A small audio captioner, trained from scratch.
Model: 2.81M parameters, log mel input, encoder activation silu, encoder depths [12], encoder widths [192], decoder width 128, decoder norm rmsnorm, decoder activation squared_relu.
Training: adamw at rate 0.0019, 4800 steps, batches of 48.
Rows from block 3 of the audio encoder, named by matrix and row number. Each number is 50 + 12 x the weight over its row's rms, rounded and kept within 0 to 99. All counts start at 0. After the name is the row's rms in percent of the matrix's.
# fc1: squeeze-excite reduce (encoder.blocks.3.se.fc1.weight, 24x192), inputs 0-47
fc1.0 106:51 39 60 54 49 38 42 66 58 41 63 51 45 50 53 43 43 57 42 16 49 48 62 50 25 53 54 24 57 37 65 44 51 43 46 53 59 53 53 49 55 49 52 48 53 63 56 51
fc1.1 098:33 51 68 54 44 63 64 43 45 53 46 45 73 55 61 61 53 38 36 35 49 64 53 66 29 71 49 54 70 55 31 63 63 46 40 31 46 43 58 42 53 53 54 49 67 34 30 53
fc1.2 106:49 35 59 52 53 45 37 45 58 50 53 61 53 51 54 64 30 53 60 88 60 54 59 49 72 48 46 53 51 52 53 56 55 58 45 60 55 57 37 65 63 54 44 52 55 54 52 49
fc1.3 076:29 52 53 40 42 48 38 19 42 48 56 35 56 57 49 44 24 48 34 65 58 46 43 55 76 53 55 88 34 44 36 46 50 35 53 45 29 56 48 45 48 52 33 44 62 34 51 48
fc1.4 081:59 48 61 24 49 60 50 36 47 45 51 43 52 42 32 53 52 57 54 46 53 26 53 51 48 31 51 54 35 43 65 69 55 52 50 45 46 55 54 53 47 34 50 39 38 54 47 36
fc1.5 108:63 66 58 66 52 56 41 74 74 54 49 56 60 62 64 54 69 50 61 43 50 51 66 58 18 64 70 39 65 48 73 55 69 64 68 54 81 63 66 67 63 61 58 41 59 54 67 84
fc1.6 113:18 37 53 41 55 67 60 32 36 46 58 56 45 42 36 58 48 57 51 68 56 36 45 52 65 31 41 70 43 67 39 51 50 33 38 44 24 33 59 63 43 39 54 57 58 37 55 19
fc1.7 127:53 47 41 53 53 50 45 38 47 53 64 59 36 67 62 51 28 49 51 81 55 56 49 43 76 54 45 49 48 66 44 46 54 64 47 59 53 47 33 73 59 64 47 61 53 37 59 59
fc1.8 055:47 39 35 50 37 57 49 54 56 39 55 41 38 36 37 44 58 42 54 35 66 46 36 62 39 23 39 38 29 42 68 39 49 15 29 50 67 46 24 57 29 36 45 58 52 36 51 50
fc1.9 117:40 49 59 56 50 53 50 44 50 58 48 55 57 50 46 55 32 48 55 83 63 55 56 60 75 53 52 61 55 55 51 52 52 59 50 66 51 50 46 63 51 61 45 55 56 56 51 55
fc1.10 097:54 59 55 44 35 50 82 56 22 75 63 15 46 54 22 58 63 34 48 59 30 79 36 53 60 52 60 52 59 47 32 43 35 54 69 48 47 45 39 44 53 55 30 53 34 43 56 62
fc1.11 091:56 47 41 24 54 76 72 50 24 73 54 52 12 42 42 46 66 45 53 44 55 23 47 37 43 34 41 52 50 64 46 54 52 43 56 40 38 25 60 73 45 52 57 58 47 54 51 53
fc1.12 078:39 50 45 50 61 63 63 47 49 60 41 61 74 62 51 47 67 50 39 32 66 55 69 45 26 41 56 35 33 52 46 27 43 59 44 65 39 61 57 64 37 51 68 63 58 57 37 52
fc1.13 129:60 42 52 59 38 68 58 48 37 49 66 34 29 55 56 25 55 67 41 29 54 39 67 48 34 53 48 59 46 64 45 54 59 29 47 48 58 47 66 46 60 46 52 41 48 55 38 49
fc1.14 045:44 41 48 33 48 44 40 35 34 54 54 44 48 33 38 45 44 34 41 48 26 39 46 26 50 42 51 39 50 38 41 47 65 61 42 49 46 50 58 35 61 28 38 53 48 46 36 51
fc1.15 074:58 57 66 55 38 19 55 68 52 83 56 45 54 61 46 52 53 20 64 36 51 62 51 55 43 77 52 58 70 45 49 56 40 60 70 42 67 66 42 46 51 66 57 23 52 63 54 68
fc1.16 044:24 52 24 33 35 43 49 54 43 55 57 60 44 28 57 67 49 31 40 32 43 42 77 39 37 46 47 30 47 28 46 59 39 48 39 46 56 53 40 20 42 43 52 72 54 43 49 43
fc1.17 083:44 54 44 33 33 63 50 58 63 49 35 39 48 42 40 52 61 39 35 28 62 40 45 43 33 59 52 29 55 55 54 41 35 37 42 38 51 30 48 32 38 49 49 59 56 55 38 55
fc1.18 105:51 38 52 35 35 61 49 41 52 50 26 43 47 17 42 56 57 51 40 55 60 22 63 37 54 24 31 45 42 44 56 49 57 22 28 43 31 51 62 55 35 37 54 50 51 44 50 49
fc1.19 099:53 52 35 55 55 43 52 55 42 46 69 49 38 55 41 33 42 46 54 13 51 55 44 43 33 53 47 30 35 50 46 49 50 57 54 54 57 52 46 54 44 54 68 55 52 48 30 56
fc1.20 111:62 73 62 60 51 46 51 62 57 53 58 48 55 53 53 46 49 56 76 74 43 53 53 49 75 65 56 64 63 46 38 40 58 57 61 50 65 54 47 41 58 64 52 71 53 51 71 69
fc1.21 116:66 62 47 51 45 90 58 66 49 56 53 49 50 51 61 31 78 62 49 20 57 42 64 46 19 50 51 42 59 51 59 45 60 44 52 38 57 47 66 61 47 61 66 55 54 59 61 60
fc1.22 159:50 50 63 65 60 50 51 58 58 62 55 54 52 55 62 45 62 50 48 08 60 56 60 59 27 65 55 42 57 54 60 51 49 55 56 51 56 65 64 49 57 55 60 48 56 56 56 56
fc1.23 096:43 56 32 51 60 57 65 38 23 33 67 53 35 51 48 33 48 56 38 49 61 37 65 43 60 53 50 57 20 67 32 55 47 34 56 46 48 33 41 48 54 36 65 55 51 29 43 23